config = dict(
    model='self-supervised image encoder',
    train_examples=147500,
    image_size=48,
    layers=8,
    projector_hidden=512,
    lr_schedule='cosine',
)
Rows from block 4 of a small self-supervised image encoder, named by matrix and row number. Rows with one number belong to one neuron. Each number is 128 + 32 x the weight over its row's rms, rounded and kept within 0 to 255. All counts start at 0.
After each neuron's rows are labels from the 100 images, of 14848, where the neuron reaches its highest value: "place" is the part of the image that holds the peak. Only what is clearly more common there than usual is listed. The data: histories of elementary cellular automata, time running down.
# fc1: MLP up (model.blocks.4.mlp.fc1.weight, 768x384), inputs 128-255
# fc2: MLP down (model.blocks.4.mlp.fc2.weight, 384x768, transposed), outputs 128-255

fc1.101 [192 138 166 194 134  91 106  87 113 148 154 108  91 132  85 117 168  86 132 102 138 151  82 108  90 116 154 148 122 127 152 174 159  60 171 147 104 159 154 179 180 121 106 107 116 117 149 147 148 159 125 122 207 151 159 197 113 150 121 118  88 133 136 120 123 112 100 162 100 141 101 133  53 130 124 167 123 100 130 118  72  47  96 129 112  93 163 129 178 151 131  97 101 136 116 170 134 133 157 114 168 149 139 105 126  97 134 108 212 105 181 141 126  58 101  74  68 172 126 160 152 115  48 126 144 141 185 147]
fc2.101 [150 185 125  49 173 172 119 154  86 151 125 173 130 128 131 139 115 158 159 108 132  55  87 163 140  77 154 119 133 107  96  92 170 155 178 108  85 118 122 136  54 112  84 145  94 134 177  94 124 126 100 151 129 136  80 157  93 145  94 150 158  95  96 135 131 111 152 116 144 152  99 114 141 120 199  83 143 137 125 148 133 160 149 117  88 190 164 122 154 141 121 158 202 129 139 121 117 119  86 131 139 184 156  83 134 114 146 189 126 126 142 131 173 136 124  79 176 168 109 141  77 132 154  87 118 165 101 142]
place: top right

fc1.205 [127 192  89 112 127  89 137 147 145 138 153  86 141 124 124 102 125  88 141 130 112  99 142 170 122 140 159 144 159 195 120 209 129  59 164 138 139  62 136 154  93  81 174 110 128 127 103 118 132  93  60 180 108 140 143 136 131 114 118 120 138 127  95 178  93 113 100 138 100  96 111 205  89 154 125 152  87 114 166 133 134 105 127 144 139 155  98  95 211 109 145  83 118 196 105 135  98 137 139 160 136  92 123 138  43  87 125 108 148 137  94 170 123  80 120 174 130 107 205 112 141 150 133 184 124 117 129 131]
fc2.205 [117 134 110 120 137 120 147 141 136 146 115 134 148 117 192 156 117 137 148 138  98  86 129 117  99 166  96 126 103 153  85 134 168 160 199  73  68  77 147 138  95 116 179 115 110 132 184 134 133 144 161  72  56 118  97 107 126  94  97 158 117 169 137  95 119 107 142 125 132 166 136 117 137 113  89 122 115 131  84 103  84 132  93 103 128 100  84 156 112 169  62 186 135  94 132 145  92 132 145 146 139 130 123  87 138  83 128 127 146 118 171  75 130 132 106 156  89 138 126 103 138 113 115 125 105 167 116 132]
place: top left

fc1.641 [102  74 116 126 197 139 111 107 123 139 154 124  62 163 166 116 171 156 129 120 137 146 129 108 109 154 174 158 142  57  65 164 132  54 114 169 126 115 156 104  88  95  83 160 104 116 142  86 104 149 115  90 115 184 172 114 116 190 146 103 162 156  99 142 107 133 119  82 174 146 115 122 111 135 131 127 117 151 108  77 102 137 101 125 183 149 146 166 159 149 167  72  64 117 139 135 159 124 113 186 140 142 113 133 179 186 108 133 161 179 124 221 205 121  95 126 158 206 132 172 106 127 131 201 114 161 172 130]
fc2.641 [124  69  93 125 178 177 128 128 135 127 111 117 116 129 155 152 135 183 145  53 125  97 164 114 156 118 112 173 165 151 137 136 123  89 124 120  89  65 158 173 148  89 134 102 149 156 151 147  85 149 202 149  95 156 128 125 156 130 127 101  98 193 165 136 124 114 136 126 111 114 129 138 172 168 141  73  80 192  82 128  74 141 111 180 124 111 135 120 138 119 158 115 157  89 193 101 140 103 125  54 125 151 148 111 106 143 148 164  77  83 161 126 101  93 189 116  82 199  73 123 151 123  78 119  93 120 123  72]
place: middle left

fc1.180 [122 137  81 112 114  95 179 108 124  48 124 127 148  98 107 140  92 152 105 133 136 129 107 144 113 101 122 147 163 101 158 112 189  96 119 146 180 146  95 154 213  83  90 124 113  82 161  70 136 136 106 118 119 155 203  81  93 123  96 101  59 160 166 143 135 163 133 182 139 130 108 138 184 183 125 123 149 137 146  92 151 136 149 165 119 156 175 124 120  81 114 100  97  93 201 139 155 108 153 151 112 160 115 121 113 196 110 164 141 166 156 179 113 137 110 127 145  98 163 142 171 147 148 106 169  66 127 160]
fc2.180 [134 142 171 153 146 113 141  86 100 172 198 183 125 123 113 154 126  79 118 167  79 159 120  33  99 101  90  54  86 152 133 170 110 175 115 106 171 121 135 115 102  82 137 109 149 135 111 138 152 156 162  83 128 117 156 113 128 162 194 141 138 169  93 146 173 109 132 191 137 123 107 166  92 124  85 185 179  42 120  80  61 107  58 113 204 157 102  68 116 181 153 169 161 153  70 134 115 129 102 128  67 134 129 127 128  88 120 158 144 126 103  88 153 143 150 122 120 108 126 189 189 147 117 106 175 124 116 141]
place: top right

fc1.137 [131 138 124 160 118  65  92 111 135 126 105  40 102 173 147  37  84 129  85 111  78 185 103 114 121 107 151 163 140 123  79 123 136 148 143 114 148  98 190  93 170  80  80 100  94 103 228 105 121 151 112 103 113 132 158  96 117  77 111 104 118 149 150 109  96  95  88 107  95 162  97 133 119 139  78 120 174 152 115 140 154 147  97 135 107 148 142 102  84  79 140 141 112 152  47 192  94 138 177 107 100 175  96 104 107 164 141 162 150 131 133  94 118 148  95 168 119 166 111 131 155 148 130 134 150 130 102 160]
fc2.137 [ 89  68 156 152 159  92 106 150  76 162 118 195  79 149 123 152  62  89 147 150  59 138  98 105 113 147 116 125 153 189 130 135 111 176 144 110 123  76 149  98  87 147  87 142 136 133 215 126 168 135  93  78  42 168 120 145 195 130 127  62 221  94 165  97 172  84 136 146  70 154 136 127  90 176  74 128 110 145  74 129 130  69  77  78 115 137 149 113 130 101 106 162 103 105 135 134 117 159  95 113 109 169 100  81 145 123 128 131 134 148 148  63  83 114 135 113 134 142 159 146 123 109 129  97 154 138 119 159]
place: bottom right

fc1.665 [146 122  79 180 143 101 126  95  96  95 140 103 127 158 137 123 124 110  99 119  94 161  79 141 155 156 123  72 145 186 109 119 139 138 131 140 135 111 135  87 147 102 147 121  54 137 189 169 150 195 126  93  90  97 239 117  58 158 104  74 139 116  96 193 111 103  85  93 100 193 152 180 138  86 138 142 150  91  69 159 176 151 158 168  98 170  90 148 134 116  95 165 125 124 102 127  94  73 149 160 164 115 103 117 143 124 114 155 136 149 129 103 159 118 144  77 148 151 154 151 107 149 175 140 172 134  82 108]
fc2.665 [100 175 131 131 130  94 103 118 118 114  86 168 146 143 105 177 151  94 126  86 155 106  72  94 152 109 101 128 142 161 135 116  94 155 126 166 122 159  70 100 148 134  71 116  61 150 104 102 143 136 168 168 165  79 104 125 174 149 159 159 104 111 126 157 180 120 162 134  87 158 124  95  99  67 150 102 153 138 157 147 133 133 105 133  77 130 121 133 119 152 101 144 142 132 115 107 160 126  34 155 132 145 152  85 166 109 135 177 115 112 105  59 114 144 126 126 133 140 109 154 150  69 111 126  96  97 128 164]
place: bottom left

fc1.673 [112 132 153 141 130  64  90 114 123 120 162 169 108  95 156  95 144 132 156 162 143 113 100 112 164 143 153 125  62 120  93 166 128 151 116 102 108 127 129  89  59 147 103 127 131 151 151 173 147 209 115  90 125 126  72 123  84 151  69  52 152 129 110  99  93 132 114 131 155 108  51 175 144  95 103 116 166 139 113 201 155 136 157 160 163  76 161 153 115  92 140  75  97  76 178 113 113  86 172 152 107 177 108  63 112  73  63 126 126  54 115 145 124 113 157 125 172 162 142 139 115 132 108 120 112 139  95 118]
fc2.673 [141 125 127 109 128 127 147 222  66 155 127 172 102 105 139 150 112 164 115 133  97 151 125  61 151 180  94 114 116 147 125 137 120 166 162 167 133  80 130  31 149 128  87  94 122 140 116 164 134 118 164  74  84 108 132 199 108 173 151 175 137 110 143 105 107  80 116 131 129 168 155 180 172 150  96 143  95 113 215 123 118 123 157 111 146 111 120 147 106  84 158 121 102  99  57  70 138 122 122 122 109 140  79 129 174 111 112 154 109  95  98 164 124  98 159 114 134 158 155 141 139 144 104 144 124 108  90 136]
place: bottom right

fc1.225 [149 106 127 123  65  87 114 162 173  85 145 134 175 120 114 120 151 139 128 166 136 121 156 104 100 174 176 187 133 154 181  79 127  85 119 173 164 140  86 111 152 106 152 149 162 166 106 140 132 143 131 181 151 157 155 217 122 170 109 170  43 148 130  84 110 138 126 169 133 141 100  89 113 136 133 188  78  97  78 141 118 106 106 150 149  93 172 114 154  93 165 111 113 107 173 144 153 135 118 107 135 149 142 159 112 160 130 105 124 155 106 133 100 120  98 118 133 130 168 122 189 134  94 135 152 131 145 167]
fc2.225 [163 115 152 138 163  96  81 106 119 151 131 150 160 120 120 103 157  95 149 130 127 100  91 149 184  98 133  97 146  96 170 112 100 152 102 144 153 139 104 127 136 135 102  96  66 115  68 157 130 152 151 149 172 138  81  97 144  94  84 128 150 178 127 119  82 148  57 120 117 119  96 126  62  96 160 171 197 114 104 101  92 109 174 114 134 104 117 105 151 112 125 123 187 156 150 139 126  93 123 145 138  93 122  85 132  93 111 106 144 180 136 153 121 153  95 114 105 119 119 146 124 179 109 125  99 138 173 125]
place: top left

fc1.550 [150 134 116 109  95 136 158 102 119 114 123 145  32 137 132 163  99  97 135 148 213 125 165 133 125 100  99 136 134  59 136 125  70  90  95 157 177 120 114 112 110 115  82  65  96 147  90 100 146  92 145 116 138 119 158 140 107 146 126 162 116 109 191 129 152 122  64 112 173  99 125 145 100 184 135 124 146 145 136 151 140  96 145 124 125 108  92 119 146 107 128  94 154 112 103 136 124 144 100 164 157  81 132 126 114 109 141 112 108 149  94 164 191 149 116 141 238 160 159 159 120 106  94 130 148  98  99 173]
fc2.550 [164 144 123 134 176 123 130 131 148 134 138  64 137 129 126 156 119 153 126  82 126 155 123  89 136 126 176 138 141 144 113 139 160 173  80  80 115 143 117  82 201 150  90 175 127 108 178 100 103 132 144 145 106 140  75 124 151 128 130 106  97 146 119 117  56  97 155 136 121 158 152 153 128 131  82  93 120 152 118  85 126 185  44 122  88 142 131 152 159 150  96 159 120 132 131 178  87 167 132 170 186 183 162 162 146 118 173 157 201  89 172 118  92 103 112 137  85 109  78 119 142 150 127 141 110 167 126  96]
place: top right

fc1.218 [126 131 110  98 130 116 104  67  90 144 164 121 129 122 192 129 140 149 128  94 100 138 101 123 137 186 102  86 102 145 115 142 165 156 135 163  80 163 207 122 122 138 147 174  93 135 118 100 141 139 157 126 118 210 156 117 114 138 173 107 158 100 143 107 125  67 101 147 106 134 113  86 105 142 191 168 155  73 127 148 110 125 141 147 130 114 155 132 168 115 161 128 144 107  97 124 153 158 132 162 160 122 118 144 184 171 108 197 153  50 116 148 113  97 145 106 123 214 122  97 142 144  87 174 153 112 194 184]
fc2.218 [ 76 148 125 109 176 116 136 139 107 161 145 174 168 146 120 171 114 128 140 135  26 181  94 101 160 106  89 131 206 136  93 116 134  89 164  88 141  84 103 132  71  82  99 126 120 125  75 132 108 151 102 113 139  99 150  72 169 111 140 125 147 141  90 171 114 176 144 112 158 116 143 113 109 157 157 145 137  95 109  58 121 143 121 125 187  81 105 142 130 163 118 190 166 197 129 163 160 109  88 145 107 109 118 118 130 146 134 167 144 176  95 139 142 104  93 183  96 124 101 216 129 197 102 136 132 173 112 159]
place: middle left

fc1.168 [131 112  82 109 147 157  99 132 113  96 156  97  95  91 156 144 159 147 172 159 122 106 117 175  83  38  86 136 169 133  72 176 140  92 161 146 141 120 139 169 123  78 150 110 169 134  98  67  95 129 109 196 139 172 157 180 153 123  77 115 144 103 182 111 123 146 133 135 192 112  71  73  51 153 150 103 102 169 115 133  97 118 121 163 209 122  81 116 125  94 132 160 151 173 174 114 104  96 173 123 124 108 140 113  84 122 117 102 179 137 134 170 141 158  98 132 116 176 141 133  82 106 107 121 140 165 162 145]
fc2.168 [101 104 114 102  88 164 166 166 147 132 159 118 117 116 138 100 133 165 159 159 109 135 163 115 133 139 128  88 158 166  72 139 157 111 142 109 163 134 136 110  91 115 130  30 111  86 103 178 120 138 110  70 161 115 150 132 109  58  85 116 138 168 110 131  77 133  86 127 183 115 194 133  63 127  87 139 129  66 222 103 120 134 157  88 174  92  88 104  82 170 145  86 154 140 143 107 149 163 100 138 110 145 126 195 179 110 100 114 134 137 173 155 171  90 175 155 116 179 147 130 134 110 169 120 118 105 150 102]
place: top centre

fc1.67 [109 160 168 111 114 134  57 176  96  68 125 131 101 110  73 101 131  65 111  84  79 149  65 127 122  85 158 125 143 133 145 107 120 162  86 122 103  56 116 108 151  78 103 103 133 119 197 118  88 142 145  82  89 143 167  84 114 175 129 172 125 103 136 132  82 111  68  88 147 192 110 182 175 162  55 161 158 131 114 192 115 128  82 133 129  94 130  78 155 163 140 141 151 168 106 160 164  90 133 136 111 111 136 141 124 151  92 140 113 116 124 138 192 150  46 126 210 136  72 123  97  99 120 181 124  80 174 159]
fc2.67 [127  79 100  84 109 135  69 122 107 136 103 121 174 128  76 133  98 107 177 138 122  97 154 109  89 118 118 137 166 119 154  84 155 111 111 185  98 130  80 138 122 174 181 176 122 140 119 140 127 133 146 141 183 147 127 113 153 118 163 128  85 139 113 155 124 136 169 146 126 150 137 150 128  43 195  92 126 128 135  82  70 102  73 119 147  91 108 117  95  94 116 104 179  84 169 118 135 101 135 106  73 156 138 142 127 108 104 128 125 151 135  78  98 102 134 120  86 154 116 120 154 161 178 111 127 149  64 129]
place: bottom left

fc1.80 [113 140  48 100 116 140  62  95 153 171 186 145 154 105 112 118 152 106 104 155 131 133  87 141 157 143  89  93  85 128  82 156 155 107 126  89 160 187 148 113  97 113 121 111 162 113 153 111 175  86 136 161 113 172 117 147 122 161 128  83 127 111  94 154 149 131 110 108 139 153 111 110 105 186 145 113 125 123 218 147 111  83 127  85 120 142 174  92 172 115 106  83  93  99 151 120 108 149 166 140 149 135 142 187  77 133  60 146 117 115 147 131 183  82 135 122 117 164 171 122  66 133 144  79  79 142 163  72]
fc2.80 [145 135  93 190  56 102 107  90 132 146 113 160 102 140 149 138 196 145 166 145 149 129 143 108 125 127 165  94  98 195  77 132 102 152 136 107 131 141 159 162 131 108 107 140 116 136 130  88 128 155  77 102 127 127 161 148  40 107 120 188  99 119 140 133 139 141 135 152 163 127 154  84  56 142 141 149 104 100 127 110 135 175  62 126 213 108  63 159 175 168 119 108 180 150 117 112 108 172 152 176  98 133 128 145 116  62 150 104 243 156 117 161 125 198 107 154 128 137 115 141 111  84 140 163 100 100 116 126]
place: top right; top left

fc1.125 [152  78 101 176 109  70 171 108 162 155 163  72  52 165 137 137 117  94  76  68 173  97  98 155 117 112 106 142 176 168 126 187 180  67  88  93 151 163 123 186  81 121 126 137  96 149  90 146 189  89 109 157 198 143 127 165 169 137 128 136  79  92  92 133 134 129 107 147 134 185  95 145 108 114 130 176  97 106 147 111 130 139  94 191 132  90 128 121 121  59 116  59 114 146 178 122 110  92 149 161 142 100  98 136 109 100 136 149 166 133 100 159 114  74 138 109 116 110 147 125 146 118 138 163 104 113 136 146]
fc2.125 [120  88 148  69 119 122 166 171 144 114  89  98 101 166 107 142  63  45 173 134 138  78 177 135  92 103 153 159 165 130 169 109 141 118 103  99  90 150 135 101 108 127 181  64 138 200 169 121 179 120 167  91 141 105 121 114 139 175 137 160  66 127 135  88 137 143 148 124 128 118 117 174 195 118 108 139 107 116 138 177  99 158 138 117 114 175  85 145 132 107 140 139 136 151 167  91 143 150 128 146 131 156 152 121 195  91 139 113 112 142 160 158 123  93 176 112 136  93 102 160 162 128 172  64 120  92 116 179]
place: top left; top right

fc1.693 [146  91 129 147 112 111 113 177 180  96 113  81 121 121 121 107 197 101 102 198 145 171 157 145 130 101 211 155 153 168 185 125  99 125 176 110 175 173 106 120  84  86 148 128 195 179 126  83  90 115 109 153 138 113  75 221 104  96 139 190  86 162 104 112 119  94 197 128 150 136 125 126 127 173 110 190 145 165 141 187  90 129  58 135 171 140 141 134 165 156 163 146 165  87 152 153 119 103 163 117 194 109 162 154 168 146 103 103 160  80 144 141  75 164  93 140 132 108 152 117 175  74 114 138 142  98 130  90]
fc2.693 [136 102 154 113  80 109  72 125 134 140  95 157 205  78 134 139 151  72 131 150 145  88 148 145 158 115 126  84 115 112 141  75 151 129 110 130 140 136  75 119 123 135  68 138  88 167 100 134 108 157 130 131 135 105 106 119 148 105  66 162  87 142  99 134  67 117 113 153 164 132  79 152  43 192 179  88 161 117  81 169  86 153 116 150 151  74 121 130 176  92  77 134 182 108 175 177 144  57 119 133 108 155 121 130 124 102  98 180 138 155 136  79 129 121  94 102 100 163 142 147 162 175 158 127  95 140 182 161]
place: top right; top left

fc1.472 [176 126  74 128 158 136 159  82  81 117 123 142 103 133 149 113 144  83 103 103  65 123 102 118 121 135 103 182 110 123  84 116 141  99 124 113 134  80  70 139 107 156  95 136 187 146 107  83 132 140 122 103 168 116 181 177  66 206  93 101 124  82 134 113 143 130 126 110 117 127  86 117 134 166 131  97 130  85 174 140 153  97 158 174 138 139 187 143 176  31 150 134  86 148 140 142 115 159 152 154 179  81  93 100  79 103 127 124 106 140  96 120 117 161  96  94  75 157 153 158 131  88  70 150 117 106 196 149]
fc2.472 [147  69 160 168 142 166 139 178 151 129 163 108 115 111 127 133 115 109 168 150 167 173 171 138  83 129 130 126  86  95 141 113 124 128  96 156 151 134 197 157 161 108 173  85 121  96 138 218 154 172 148 159 101 139 136  74  84 112 104 154 151 140 129  92 104 121 142 127 129 114 167 141  77 156 108 153  91  93 162  93 141 157 173 102 118  99 102  92 190 120 141 118 166 110  84 116 165 124 131 156  91 214 171 159 171  57 138  69 103 140 139  76 121 128 174 163 135 106 106 146 103 103 211 174  82 180 124  92]
place: top centre

fc1.41 [165 122  86 156  81 117 112  85 171 139 172 124 127 123 100 186 171  84 117 158 174 112 150 118 155 106 141 182 144 104  85 154 115 128 142 119  98 119 111 148 136 103 107  93 202 163 109  85 137 181 111 123 108  82 105 166 135 131  78 125 111 119 175 108 150  92 122 138 142 152  94  91 140 131 150 139  61 169 150 178 110 149 121 158 107 131 129 145 164 108 104 160  87 214 107 100  55 167 144 103 113 127 100 107 135 147 175 103  81 111 147 137 130 105 116 113 107 142 166 209 171 113 152 117  79  68 132 121]
fc2.41 [127 148  96 142 129 168 130  96 103 136 112 121 163 164 125 159  38 109 160  73 154  87 150 128 182 157 179 145 133  95 137  94  99 125  55  87  94 101  94 174 132 163  90 182 130 123 157  86 113 166 165  83 143 154 144 164 102  90 123 112  91  99  74 118  76 112 144 104 125 142 100 172 170  67 172  90 149 106 146  84 101 146 143 166  69 128 130 173 109  93 147 140 100 153 174 139 146  87 159 149 134 159 138  94  88 105 117 130 150 155 149 135 117 131  75 101 104 116  60 100  83 104 119  81 106 177 123 109]
place: top left

fc1.442 [135 128 128 157  96 105  95  98 122 161 163 172 175  72 153 155 129 111 120  96  81 106 134 168 135 121 154 115 155 101  82 148  99 116 127 115 166 118 139 115 122 134 118 143  48  83 114 120 107  43 121 122 122 154 144 154 122 122 108 157 113 105 156  92 159 136 179 166 135 212 112  83  52 228 158 162  99 154 162 150 175 105 114 114 146 142  91 188 164 111 162 121 103 145 134 110  90 157 141 150 156 154 124 104 121  84  81  91 166 135 146 186 144 157 110 127 136 181 164 128 109 134 118 110 101 105 194 181]
fc2.442 [118 123 133 160  75 117 116 202  99 133 112  76  83 140 149 136 126  99 104 172 119 167 108  92 131 106 128 153 151 171  78  95 146 118 130 104 177 100 143  96 151 110  92 168 106 176 136 167 114 178 171 137 169 101 201 171 124 112 121 156 121 171  98 147 124 102 115 135  97  95  82 173 141 149  93 159 135 101 112 111 124 151 163 176 141 139 100 146 160 118 163 135 160 161 141 149 148 112 139 154 160 117  70 149  88 118  93 126 147 133  88 126 116  63 124 178 114 140 133 174 114 105 142 117 142  94 134 156]
place: top right

fc1.240 [151 178 124 164 138  83  86 176 109 113  96 105 131  72 117 101 143 105 106 163 129 125  75 118  92 127 141 160 163  95  78 153 120 143  96 110 193 136 118 100 143 134 131 150 110 113 148 153  83 156  82 132 147 101 165  89 106 148 121 133  99 156 104 137  85 146 122 185 108 118 136 189  99 106  64 161 151  85  68 127 132 106 131 102 121 120 119 155 120  94 147 188  96 146 130 157  67  95 149 140 175 103 162 114 130 129  75 142 112 171 151 175 127 174 134 135 117 113 130 157 164  94 143 133  85  60 170 188]
fc2.240 [141  78 173 114  94 134 109 107  96 181 129 174 111 107 103 159 119  60  67 147 130 116 164  74 116 176 130 108 123 100 164 156  84 143 133 115 118 126 105 130  90 120 111 216 143 127 129 131 151 105 237 142 151 105  86 111  93 142 128 111 172 120 134 121 131 176 108  92 126 132 137 160 153 141 100 152 117 126  92 132 155  81  94 112 119 106 173 152 135 112 153 104 142  59  84  61 116 114  25 115  42 157  88 155 132  70 105 171  50 163 137  83 125 157 119 105 124 116 182 118 129 169 105  73 128 183 111 146]
place: bottom right